config.toml
model = "CTC audio transcriber"
hop_length = 160
tokenizer = "word"
beta2 = 0.999
Rows from block 9 of a small CTC audio transcriber, named by matrix and row number. Rows with one number belong to one channel. Each number is 128 + 24 x the weight over its row's rms, rounded and kept within 0 to 255. All counts start at 0. Numbers have three digits each. After the name is the row's rms in percent of the matrix's.
After each channel's rows are labels from the 100 clips, of 14848, where the channel reaches its largest size: "lies over" is the class under the peak; "top examples" is what is common among them. Only what is clearly more common there than usual is listed. The data: Morse code for random letters and digits, with fading, noise and interfering tones.
# filt: filter width-3 conv, dilation 16 (model.blocks.9.filt.weight, 256x256x3, standardized in use, each kernel summed), inputs 0-127
# gate: gate width-3 conv, dilation 16 (model.blocks.9.gate.weight, 256x256x3, standardized in use, each kernel summed), inputs 0-127
# out: residual pointwise conv (model.blocks.9.out.weight, 256x256x1, standardized in use, transposed), outputs 0-127

filt.180 128:109098134063145096132093098099137093128112079109102143088139089169100108095165107113099135114130150118115152154133145181137107114132114139176154078129120112197122125161094097123123130159151111122136132118106109138145105089102143161122142132054137114079134118130076081139123152126095105146091137138082135130153154112123106111114104156151159119107130103136068129134132098118148119101120
gate.180 112:162149109167125103126139138120121153130165078108121174139132117142126126137120128130129134107142173124136085093165106116136162128116128115129140119117146112142131160118145140088132198112104154131137113106178141132154103055113109158110163112094109148144151169170111152128075113141095114165149154138116161128172142103111112125086139095122168094141131124144089102145099127151150098124110
out.180 105:127119134137123161113133098108124175142155102138153137124152103066137153117154134152119172125157137110149161114134107133138150100139116123147137127112147080174120133136166123118112148135121125125121115108137169163104131167084135152156112133143149112105114134101106155104108115117130119109125131142156118118167081140124145126084124144055129135108137149105130113091127088116099108076107
lies over: the character "2"
top examples: speed: slow; the character "2"

filt.49 105:158111145116151111131149127115107109136048128177130116126119179098128166152150134115124136105059159145136137106147136105116142115170145106134139123133126133071164140120098136083101147139131128140142109103182146127114106142130134078115119140148107163127128129155121130135146124168096131127135108111081122124130140135125136110094120135097141130098138092125162145125123108126084105097139
gate.49 072:146127140131163111113093098131120125128139096096088140132127134147103123111116097127098120146128170090140146108141128144145135139133128125129123121091128133133121165119122113107111165100234111178131126154080092138165132121129124153126119126144129149144115127144137169124146117140146164130124123132140162118124124170122151114091135111146136096119109189147140109135162117145145120145127
out.49 089:095116121160187167131105138126087139127131127099127123116120131184140147107121141187122125135126118102109109097091151168132099125160140138127106161158119104121085146149162127158115107139153115094117119075103161113128086146153134128146113175163119130104083129113147133121112095118162153167130127138152135109124140149152147102129125112112139095145093124135130138100140124105187177139160
lies over: the character "8"
top examples: speed: slow; reverberation; the character "8"

filt.56 085:140111138125165099110146140111091150144107163144156136095140163131138116154088095118126113088092131171135125126166145149132113135145109118132107163105195169130130103119120158124136172120106106155151120126167103119116116145108136154101146123133109132135107135076110124121069105135089165143177125137104153138178179142158138121127129127137135120159133114148162149160151161171152116127121
gate.56 084:145132111110149101141131108184124135158121182092129128172119119134165091113105158158122135117143141186134148120145124127150091132143118130118136151165114119192112115141127140169123134094148120123141110108122132124128114179097145126098123125136124118135150108183143130098160135122154103117140140147085152159149105127135134125163107122168109139114109168190103080170143136121134101130112
out.56 091:137134144109135144135129141151107153104129179088132113079136106168106142107146138139180130119101119146143095080097113086117148143160133139135135145112135122064139123155136097115132086117164131124164104095111155126145123116141131087113108113092138155134150128119143127147158139104141144119142103129178169128134129136108120140117104104118137127072112110103114117098096105169136145134113
lies over: the character "7"
top examples: reverberation; the character "7"

filt.187 075:137158110169123074088116122171085168137137138198139081142129113161120135145115135132132138093128119190138136118126120129141122164139131152101158157130167142085097142101170120124087115108081110133124141125121122115124124109106112104142096154091083120138104147142115100103102106130104119066123132137147118145134150146166105120124129100122180119130140125124150093166140155100139124147096
gate.187 057:144148095134129141127112072150122162146163121133135131104123124107109135077123169118132120146134129137119156126148149110128125182107097135138135143067122136136153142127136049165126133098116136128146129101125106126174125155109123082104145130154144130162161167130098131146178120111170116125132118125112153117121124070184126124143129102192127156119125169153122119155155132077162141113118
out.187 081:118125133105081096147152149147171152138106115172091160087094118163121111126148103111109135136137151106119138123200131143119142132108137148123146108098143129159110120117125130194143103132108126108107101146087158137180107128162129117141144076069130170116099099124152156111090137144139110140125114113155110155139149127141105134116134130119100152120107117138135140131161124161149136120130
lies over: the character "4"
top examples: reverberation; the character "4"

filt.229 073:142137129166125161104094141125122110154126085125146170098100129159142076148130198150145158122155154120124140112127153144129150135159132093127157119069096120160091129125149143095117182122110108153117119110155118118067156120110120139142141130134148075127124131189136108110115135165106107120093152158070120139151125103118127119118155131171153073141175102106139128123110106126133094131144
gate.229 093:147122178128158100083137127140111113146089155155131090105114129137124097115140091135080129115145184144133111135123153176108136107187151151118131149118129145108146130117130101124098087128118131153138129140148136159102129150143135184145136137118121180104149140181132118127160138093178126132114110139142129112127108127132139134141134138089136108141136120099165102170101128123142092140123
out.229 104:087117140116114131170114098133168113108155151145118099107139143177085123104122088147137111140135131156151132160161111112138098095105132132120146099126119111119089127131122146149129097093143120154169121126085135173147117162145144173114147097124116165107145083096154102111125139085124146077140122094135175145114109161201105199089116133141108158129106167144125158141092181124117098133120
lies over: the character "j"
top examples: speed: slow; the character "j"

filt.65 080:133141115121083141135148139130124129155127110155136152084103128135172133114133147116117105158099132125106140093153095104134112114156110081093111128152131128110169138136093143157145109139145113183150125143102130133129134145136141045149141125138151146147087084091130167153136149131108155177118134126077096121143150133155127173125145080122161132169089122164112111152103104109114186134118
gate.65 083:141158140148140076114121157128122152144146061133084132132147139116100109111135159122128154124155167125126156078138117091126114129148138149154137136122126127090135156140127128139074137148097108117136135165091160131161101128119055139156171115107122152127137134149103096152058135106170111196100142144138120095139120096144130133104160141100111163130134119167132125156140139127147140149087
out.65 088:141124111126162140129156114132165174134181136094141096150113128127172123158116139163121094147115128153122099136128129140108121140126140124115139112135147120161127106136143170173141094121104140102074124129100157123099187138172116128115102167172118134131124112185114109153127177116129142134132127172103131156091154170156157080093113097135103102125141125119104095115094109159146111090144
lies over: the character "5"; the character "f"
top examples: the character "5"; the character "f"

filt.133 115:193187138138154113181160146139137144136109150139142159127129115165142175125130139189177151154110110117141130096161124139156121166139113108080134160149126124117131120111113126163130146107097151105130126145144147102146130113158122107107116158150124126158111141144158116140142122131123138173141126144112140127128153171089145102163130128119139157157129118159119129108144144154126124116135
gate.133 097:177123124159170108109146111158126124137114108158162120143154105145110111116124142117118120130134139123141124134150135116122110138139117147155153153086135135132120160141147147121141154125113117127110135104159189140084148118123128175127137136105106168119126148145161129137117109117115129115101124168122102124172123106120120091088161093140112138111157169129135087149155109138104125146127
out.133 095:154150109146152149130126155108152121167139170134103111124161164132117075139158139123135136131118155139126134140142177155104154133159124108111128150143111128139146110140103171146148089126174091120109134154086129143080147124123119132131151109105115136107108122136121133166067118124106079153107145134105089166115116084149102123130121124090123124116128122153117140149154135160088109134108
lies over: the character "3"; the character "2"
top examples: speed: slow; the character "3"; the character "2"

filt.5 083:118146132107168135093055120126123148124124166165119082091126127105114110147114097126159160105098132116113127121114148140089134127148114146135124126155141129116151141133167147139141121163104099097119169126123107122123110089139111142086124116087156119101109111136145137138083134128125168095130118142131151102118139125129121054109147117140134129122109132065115100173172124114158112141106
gate.5 067:136129106150162114073124138179122162167134118150110127104119123125148143132103099115123116126122123161148140114144121134128186121222144134132104107129139104128149111147143101103120105117101121065110123117147099144143093115158121140122137145160019132135113150155104108128131129090149134170153160137114117108114112128161156118119126117138111133102145178131129127121150133114185113100133
out.5 088:117110117121108089129152151097145116162151127095086158129143131133127156108166116150080134130134128149143132129134144115121135155153119121147124146128176129116125110144143172126123157138125129148177110099100114118192119154122150113135113163130129147098160114137067152150143112091143153143119134145115105130158091103101114139144113124117164113127143129087142113123122129160176111081125
lies over: the character "f"
top examples: speed: slow; the character "f"

filt.46 074:135110156128112143123141177156139122130123110120129146150095101080155112120132110143112127178138163145119123116116145092156133125142160177155109148098145123091120141100166123095159156108164135110102114141109136139144105136094140097075141133116100102106127147104122141081165120117106160143138133142105150100163141111129120100124101124124119151111110142113178131117124143105127143117189
gate.46 073:147146144158134132099142097183094150152110071157124120125138126158094151126125157126139127135145125073122133105135122125106110160105107145130136132135136156088124142145161131100141109129128101139134134151068127117122086149107130065163155148134087139144064116082114128125099121127121139132140126111154138122089153114120123112143132141119122113100153159090166131140082110049164122176133
out.46 093:132137108133121138134113092096138071110177107124171111127097151132109120109124177140099089098118115106142129117151122137105167140159125110142091163134138107136125139111126099120130099131130101142101113139110137112172149118088124127109168125089137092127137133092074121143171106115134146130150140152088107102101112082146138121161163138079129070079141145152129135140112115159125119105119
lies over: the character "0"
top examples: speed: slow; the character "0"

filt.223 098:069129108104114135218124114125137131131149109125104118140153147132111125117125093112157105145114090160137124123118150095118121174120149149127118133127143085109201152150141133178126104123116149112133111144146160118124096131135124111091127153101148154143150132099114134133173101091135114168181142133124112140127106129144126125133109140103125151091104088070110134151110129126133118134147
gate.223 119:144143138127097091105115114156122159140135160139130121121153113179113107123127121106115109098148150125161137130170135139085132103169117114138085152128138127116115118094086113091066092122144100141154138123108116143161146114114118156157142134133098132122170137123153144114111139099152120204135113121151169116158145144167111159078119121099110136124108135136177105178145118139185145140127
out.223 108:107096102097123129091150131066095130133125161110124096115076110134114118155110113122084109148125103117109166139131115143077131078134120140113097099140133129123121144139131112118129112137107121127146123134131144124118134123119149119148128154105146114093151127106142103127096132091124127150102097136100104128132142158134134098109124121186105121153109155105118114159137106151116125157148
lies over: the character "0"
top examples: speed: slow; the character "0"; reverberation; first character: 0

filt.195 106:111145121157113111132117149163156090132112110125156141099105141141154144131144126116148098135128105176130147139142102125135100164092141101116099122114109135111139135131206127133115120155119113128148127138116155154113113142148093123171123141171115125109188109064134183153112142109125098127169157122145110168148127145156117111173136119124130095154126127080146152072134113126138139127122
gate.195 125:159156157130175126119121130105144138100144129123102141122132126140137148121114103160120143139167156134121136118138147156110139139132107130177123144097119109102115133113097128154109155093109107132124130184149112177119094136122140168120164163119127124122153167129129136130108156111151140118107150115160177098153102128137131172136095095125092128107105171161111047157144132147163097131115
out.195 112:147134090133072155136121129163137100162124155122079130156127156130148150139094150105108145130103160148076111126153149183147120090131141108146127090138150125073118100116169135143140153152114097127076189128131153136116162156137144138116092129162131150140145160113123147118140108151104138133112150115148108111112106091130126129104128160138146099117098124200156166167108164116145112159150
lies over: the character "9"
top examples: reverberation; the character "9"

filt.76 101:133071114126106119081127128076121133125113080089093136136109147071084097107153136112086142174131164105113143129140136106093129150182136132111123128124123127111137113130137165098079086132159114159132129149156176148077123122127137135150119113145130148099172161166143154109176154103188135146148116093093143130145121109116115139115113125116118150143127140113157125169100109104073086114139
gate.76 091:109148138130200102090118108139093153136106150158114134131155113138098108142128088092110155153104123142131111109106128151093092136138149153147139153136111141143122107114139118107134125115135109141134140147073108114166105152084127126101125128127099102117143112148046120124109100149129195120143145150132137128133120172156131142147077140122100114106134174170177122129151126114152130163143
out.76 100:111137095137175140140127098099178117130141106132150120108110124117142136132116149152154164080151106101077122131119122126124121078142141141097097132123102115126157101130168109123144172144143124160130131150144135110071149162070124133087081119098145121151107135122139100067099133155140139103102139167157142163088110121156181142163106118141168122169129100131172093151147133130213120125132
lies over: the character "1"
top examples: speed: slow; the character "1"

filt.153 113:085139096106103075083098119100137113080119092088105150138097123135106090084108124139106123154120127118137159126110096139081129142159127153151133079150135130119136166150179102167090118169150151116156126157116176143083117099089148121163163123107126139142167167151123171150086156138105114130138147177076090118092132152082126134125135145159087114067100106124151125152113110137123090093120
gate.153 110:118120115145129110076090138152106117142110111114139120114145114140114099118119045124092112124127178137146135103145144148116159156157132115189130157090133132147102123129122169133126148134153151188145150188134145160152133129155141175158135141129136157157168166187141127116089123153167184137068132121156120132118160131107123126112127113094106098114109174117147093125178108085140087122103
out.153 104:136136142138125173122104156174139108126146138142095118100100150154162149136156137127158148109104094150115166126100110118123113082133112118128135135148136129070110143128123132116076168098176113137113113137117145152140129150067120131107082150130126148115132109143183128091117125129119151091103123077132105128124131090122145103103150111107138151101097180094150110138122110114115149153097
lies over: gap
top examples: speed: slow; reverberation

filt.192 117:114091088158169101118110093113132105120127112120090117154107141137169142090144053174087127105139117158139135131151103092090158175102125139143150148156132118119140120131114146112087104143140127134140143111138111155090194077116135125158103128120146131158127101115107104103102138124117119146120141098112142154124151098178117140117091123128147122122132126149125119108124112126157093116099
gate.192 112:100174126106120130151137144124123115125095103107167109113147142092105132102155161118141138112136117141122158127111132104112154122130118132148095143138156108102139132144153136120081148132114093143141131111097122104113067086126147127132110134073103167140140122164121148144058108143102117146126115149101127114136137151113120139141139149124115133124135116099077091166100121075106103123144
out.192 103:165104178128107159137136142114110117139136139119147131116117168103152089114118116139141124114114129105154143144123157119112091118106145116120093112144097099127091131127136132147116102145126143143154117089134125150107097123123146147114109081137125127142132150110090114141176144124075131093138105117173147126145070146089150151132127160184104126145121163115158096123131146094111129157138
lies over: gap
top examples: speed: slow; the character "j"; the character "2"

filt.88 086:116146120094136112165140129174130175129089080127104083170136123084108106132137140119104150102111094128110135144122123150145119157135131148169101124134148120172143143160147134099119142120135142165133137114128098154187140183128127135154123146123133163133091135172143133139096128132120169061123154127156134105136095127153153131116134156123096136138100100128187090126128104100127091125101
gate.88 087:152147131121128142115135090140127189160144169122128127146141128192113114116144112104097128124143116158149151119187102109108131127110110134134138099126130110150085120140094113151139135038132109131136130137108142126135119135115097125132171135096097121131132164137156095142091131134125132094098127158180147135116105132151136141132096097131141130082128136135137070129128101090149123131153
out.88 102:139130157132098153162124147146096144157133198129100154145127140138166125126134152122154144191118133143107178150152126146127128125137119138119116123123147117165091123110112136183154108166129182124094138176127161151140151085142120140170115092127137115151125176123103136145150129114135134161135135139145136131102142122147161130151119160089112099106130119089115112136145082137109130118147
lies over: the character "o"
top examples: speed: slow; reverberation; the character "o"

filt.86 093:137115129123138070122154166066136122155150099112087122168120122136116100105166077134118161144148126137123130119128106121109138097145127104114142149098129119118138120129161159094093064137144123141113121128156130180089136112130159152159126144119122122139140115133104143111123142092072120155142148172117114139107142114099121121135129176155136120149135136120216170158085125126116109163103
gate.86 102:126118135112137105057091116148103145093124133129114099131137107124164137130114043134085106102111120212145099134142127157103126163137110135128175141093134130155127126139136124144154125160120141132121115122199102143141078165112134131148149131130099173145197132150108120085120130124135148112094146159078104115124112100124126141141128107104108116103109190159134132137123161159141098129088
out.86 104:106130144132148135125130085131173070127135109138116142054142133143133139119161121165158137140131101135141130133137120136108120124109119128095154112116138152129127106130141129104177102139135101109145091100161175135138132123115123111086154147131102098140093135123189135129130156160123203108092151081114117125126123097169132092132125162153162165166110134137153123135146147129162146177125
lies over: the character "2"
top examples: speed: slow; the character "2"; the character "3"

filt.172 097:132121135117112156102128141096122128131130117144104144144117111109127070126127142138150145120105123132120137122126138212162099113078140145083147139129121127122127111133141094122125155132077145126129111138124080127130100108134101111093112125077106095115108136104155135139077128123087115061107124136124117159172131113096144128154154137109137146118166105124162123130143133214109117170155
gate.172 097:133155139114121145095105106129119118093126037158131098152153133142128099098129076118106144079119117170146099119135146133108107130144105116127128102136117146149160145181101158088088120134142123155125142130178136152152095156135111159118180114138102167122155117147131135126063108120076112097137113123079131093135108114139135091113118148145117136124128131133150101144154111159137122142097
out.172 093:144139123116155126114146090131125143119112111165127097120128160184119124149061119119108127149108112111126160131198100112116124133143143167151108115122140129154114182119123125131135111141160172103113144199132144165140141161106113116142110119073135160177123135152113160139129113123132116149096159109140142151156158119178185114149101119106090128130150142150117085168100168161122148131108
lies over: gap
top examples: speed: slow

filt.210 083:103141102151133138175125088135161144143101145102130139107119147167138141118131119131115115136134101155133119119136128136154134161101133107164123094157094093115121074122059117178150152121144164124114156130146084156152159136107123097158158138108149111128129097108138132135149147137129131125130146094158179142133156134108138101147096124125111102121109123126134132079168113140153135163116
gate.210 098:146141147163176108098147146149139152167131108088079191121123121173132129082130109150147145097147157160134135119161119146153152146138119127119112147132141103128110150113073097115109115109135126123149127097117147093146104100109131129142146150109117131156161091111118127183111110139117117117138129141120126121145161130123126152115130109119128106133135189140129109149108127142131150163105
out.210 104:140110107114110134130146139158169173123140131132169113119099123097130145139150126158156135110120121115113122122106134183142116134073111104150135124128157119126143141159149093126124145104144125159135124118135087186124080169122123122115115112178160150133126138084117151134134138111086179119113108119096091100081143128107096078118157156121107160128148108109129173125132099056150103081131
lies over: the character "3"
top examples: reverberation; the character "3"

filt.207 082:125117139108097130120103155116138099156143122133160111120124120140139156114138130147139113094102122159104141129103121129144110100103090173135134132121117157169148114111121142125126114148080129120165122061139126077069121124092094120093137118135136118117116116133112141139151144100099124090118105161110111134107148149142167122138125096095149124155159121161131156124144128167114118109159
gate.207 073:157105168141109124091174145159151108122118097091122109145125142118089125131136104134122134116126106124147133129113140120092142165170141129130138129108156122118142146131127181107089142135162103138122128125147124159100125188070116150160137126121121150111107140118129157139158131110176158102135131161172101164091096085113122094151067135117112138123124140112174148089136128090128095147126
out.207 082:140128158115165083108167129135114136166123148134126141145069139112081093101069131161136108100136111124155151140135142123124106076174137095138135141121114144084131127134099099099148096130171120152116143169107108113181108152108124121134175121137129129162131126062141109136183087127156138144127131097131120148126093096094157141153111152146124123093107120124107119122097140156125122090112
lies over: the character "0"; the character "9"
top examples: speed: slow; the character "0"; the character "9"

filt.228 093:123153161122097119110168177164147137147113053129110094159121162140190095148174159158116133135145101100150148135125132116098096101144117112159081111147127119101120110154145134103144112129153103118135129157177111149152151153140101142153164145184102148142137119125119132124107115129121121084155120189095114115150162142167141107132126118134121131118123086086138138125162138085127157107118
gate.228 077:137141113145139092083157151142129156179109139168093127156121125134126115128119133131107137120114144145120148111148120145122136136156156131167138122135132134110127119128151088089105078117123112166135136102124127158183135131137132082154090139152079157101190139173096129123145103134202155142108122156086124115119126132160119114109090136132109130071109158128146124133100101058147086131121
out.228 088:106077113130122122155101130105155136133130109147102120130142102111114113128142148120174122146114100120113118130111123130078100161146137105089103122141115112104155067086111125152133148153098142133120143147141131143144122129116118121155084079140129073116148126099107106125134100148115087091126115114168124150132141153128103155126085159118127132161157147137152153102097123129139075143160
lies over: the character "q"
top examples: speed: slow; the character "q"

filt.108 111:136139139098157137116169152155161113118141153144157167143087137158115152146119129148181093183132134098127117128098086174173119081141107105100097132122101144083113128139092087123131123102090140073123104139085145105123117106094128155108167081102124132114083127104134142158119119118124133155105134153103137150129149161156111169140171124145163137147173143131086138173116138178147173126132
gate.108 116:141143125113138132118083145125127078104110125136139119107166117128115153115148057111104106116135134121113188138125133124115118143160115134110153126101139161124132164138133120092114151187113134092127090123121138132121074105123104164094156086076118141117147138165142124125081114143138146185110103127085151091130079120147112156098168118126146117121138145126072094117100126152142102107121
out.108 111:139193138104136130077105146128137131134130156144114097094143112141158126124121126135110159131130117120096156116145108142146121151164166129142122120140100177130112152102124170130150157141167117169161168152130167106133170126075113129113125116114094117122168120106170119100132128143089121142111132128098141148170133115132114127128135154129115098109143108123101136128073145145111187120070
lies over: gap
top examples: speed: medium

filt.199 097:151139142126144146114131131136123112131156174153139106198137139122171141145162119107160136206109103071090137121097126134121171144117152119122103105155170111103119131152140153120118092116131160119104125124100121120139158128107129122153135126118112144133115133110160151119174139091159116125146137161053132168079094118120125134128129119138126179124138145142114099120108127088143117132138
gate.199 085:117145114129150137101125132155133126136136164156156090140146137165168138149116138111128146129109141140124146128131105105140154178172140130210166138092113142136129125107134088132091115129179100074150119119113181133067128121104108121091133121122133135144117123181118110132113133123118106165123143135118150150073158089148140126133123115101130118130166162154160104138152128088181123137114
out.199 093:125145167121112071162134130140090130107110142180146112129140126149119139117074094096154148123127118138112151126162151147025116113160093138083122139099134097167173142122107091093144128158130105134144123138140113127097118090131104092144119099167107155110122067156095100087095105146108152119115092137119092133105121139136138062122091101146095120098160141137144151116137115193140120145163
lies over: the character "q"
top examples: speed: slow; the character "q"

filt.200 077:148103163144054142127126120166130133117126148146130087134116129140152142127147133146148094110131127101128112119114125113147144126135140154154109138134128123179136106126160126156158147100146139132167125108144171150143103129137136170150118142160185127129117173117140183110129133119146109129132124129131061140148085128148113118145106132109144085110111077107137133120181131116142137134161
gate.200 071:154117158149122129174141124091117116118103135135159119095138096163112147126104130136096131136118150088146134144118125115147110153147152142122084133145119108111126142114084111150145143097158160120107118125069123161178151151134122139140166108155120150147089118117086133145142142143141111187165129104141158109133121119104130114136118149132122139121116166157072167112131110128168109100120
out.200 097:111100114071110106121186094098113133136125099104123138133114157156140147131116132141126139167121130094165123149139126114123110144120149099132094113134139158138109146116148141118098107169079142179102103120168107133113129141132116143117120126187159125137092129110130104153135136130109102145158111112134123114114125120111107105124130183130119160115145116114075125124171144165103110123127
lies over: the character "8"
top examples: reverberation; the character "8"

filt.100 085:143147140129138139129110131121146134115184163174169143112125110116122140156139075159129137121147138129123115096129132128096154132107123101146115133127146114099116129132096129111162119125104111120132137106062088105143157110150136120092161110059103053157158096108129147136088117138151144146123110121124135128135121167117102147110131141112132093121116121148072111123160104129135139091109
gate.100 102:142166114122149157126126088100106129176145156134158100129163113129076135103122146158137109119149107147155134118149127125130135158132136150169131104072111125117105145101145104160099126132122121133122142146111142124172105140132113175110141084089124142105144151164119125140100110146146135146097115149148151152135122169132112143141114115114145149155122184194116101134191154162143138159108
out.100 104:084126151128112141147146153107111116155121157154091101152108140106083104099117160128135111145111127201143116131126101123139128133136139119128130146156093106148165151129092148111107102123124135083153103134157170131120136099089135075125140127096107120118138147116122122144145123104127151119125156126137093095128151164095119138114139138095139113081118103056171129083115162101104152145156
lies over: the character "3"
top examples: reverberation; the character "3"

filt.89 095:111111115104142120165104130172157146158160122106143125154120133129171144133114133125156126124137087164105135154104107139129118085076133148098128093105145199099123125145134099146145143112114181112105135123148076162157161116106101139080112097142152118154108101108112097124093146108104083095142088121168136112163120131151109163123143140115132133147152080135072145130128107180152152126153
gate.89 092:142149152141089144148129116135112115131123152173139106096146119120120156144125050101110119104101149134137119099138118133099138139135108140177143137138144126131138135139143142101081096145153069128129134108116120118124071091121118132117159119079133161139171131128147109127112091108047090132138116173109122101131096128164159115124152115131161115122129151091149104152141146120109079143139
out.89 092:116158126129191185192120135115134096160139122139139171102136104149104127128109128097166169094128117100124148140117138144136133161150116131129151109148105107149118113127133125106130110099104148150110079115100108150114134093144132119115165138154124149119109128105099115157148103139170142135140131119184161132132139087117123170164124187143098156136168157156164150127141142126159157127112
lies over: the character "1"
top examples: speed: slow; the character "1"

filt.15 074:133115129104149122172126164101139131145107086116131106131140111129133138091102139121156168135115154138120112111146148151140108197174111126087153148100116146126117119158182112125132212133114099164103099111127128109105135172098129155135108113100146137116121145133089098121123139144094147079141111119123128145113129166160128092111137124131119099135159136156120088156148119122133122092138
gate.15 087:158095142100183115076119139155104147137058121110067127118141126168087115106134083155093127150104171122139127136170117172146146096145121138100120125084102113133107137141116067120146119132133104107153131156079132149166114123122129117117177102116107132140128142161138135129149109158189123122096119124134141125125083144166102120121114133134148099106142175184094115121132124146143084147143
out.15 093:123116108132147145100134125132127064143124132099107125167108123083142155098169146122167144134141087138180154127174134132096123133118090138113140131144174127166141122100135131129121115109154131108106119152129181181142114123080131146115146110124143137164129161165128107111146131122133130123154115148227154153124140095146126133122125169122136105120094153147139146098171117146131062138121
lies over: the character "5"
top examples: speed: slow; reverberation; the character "5"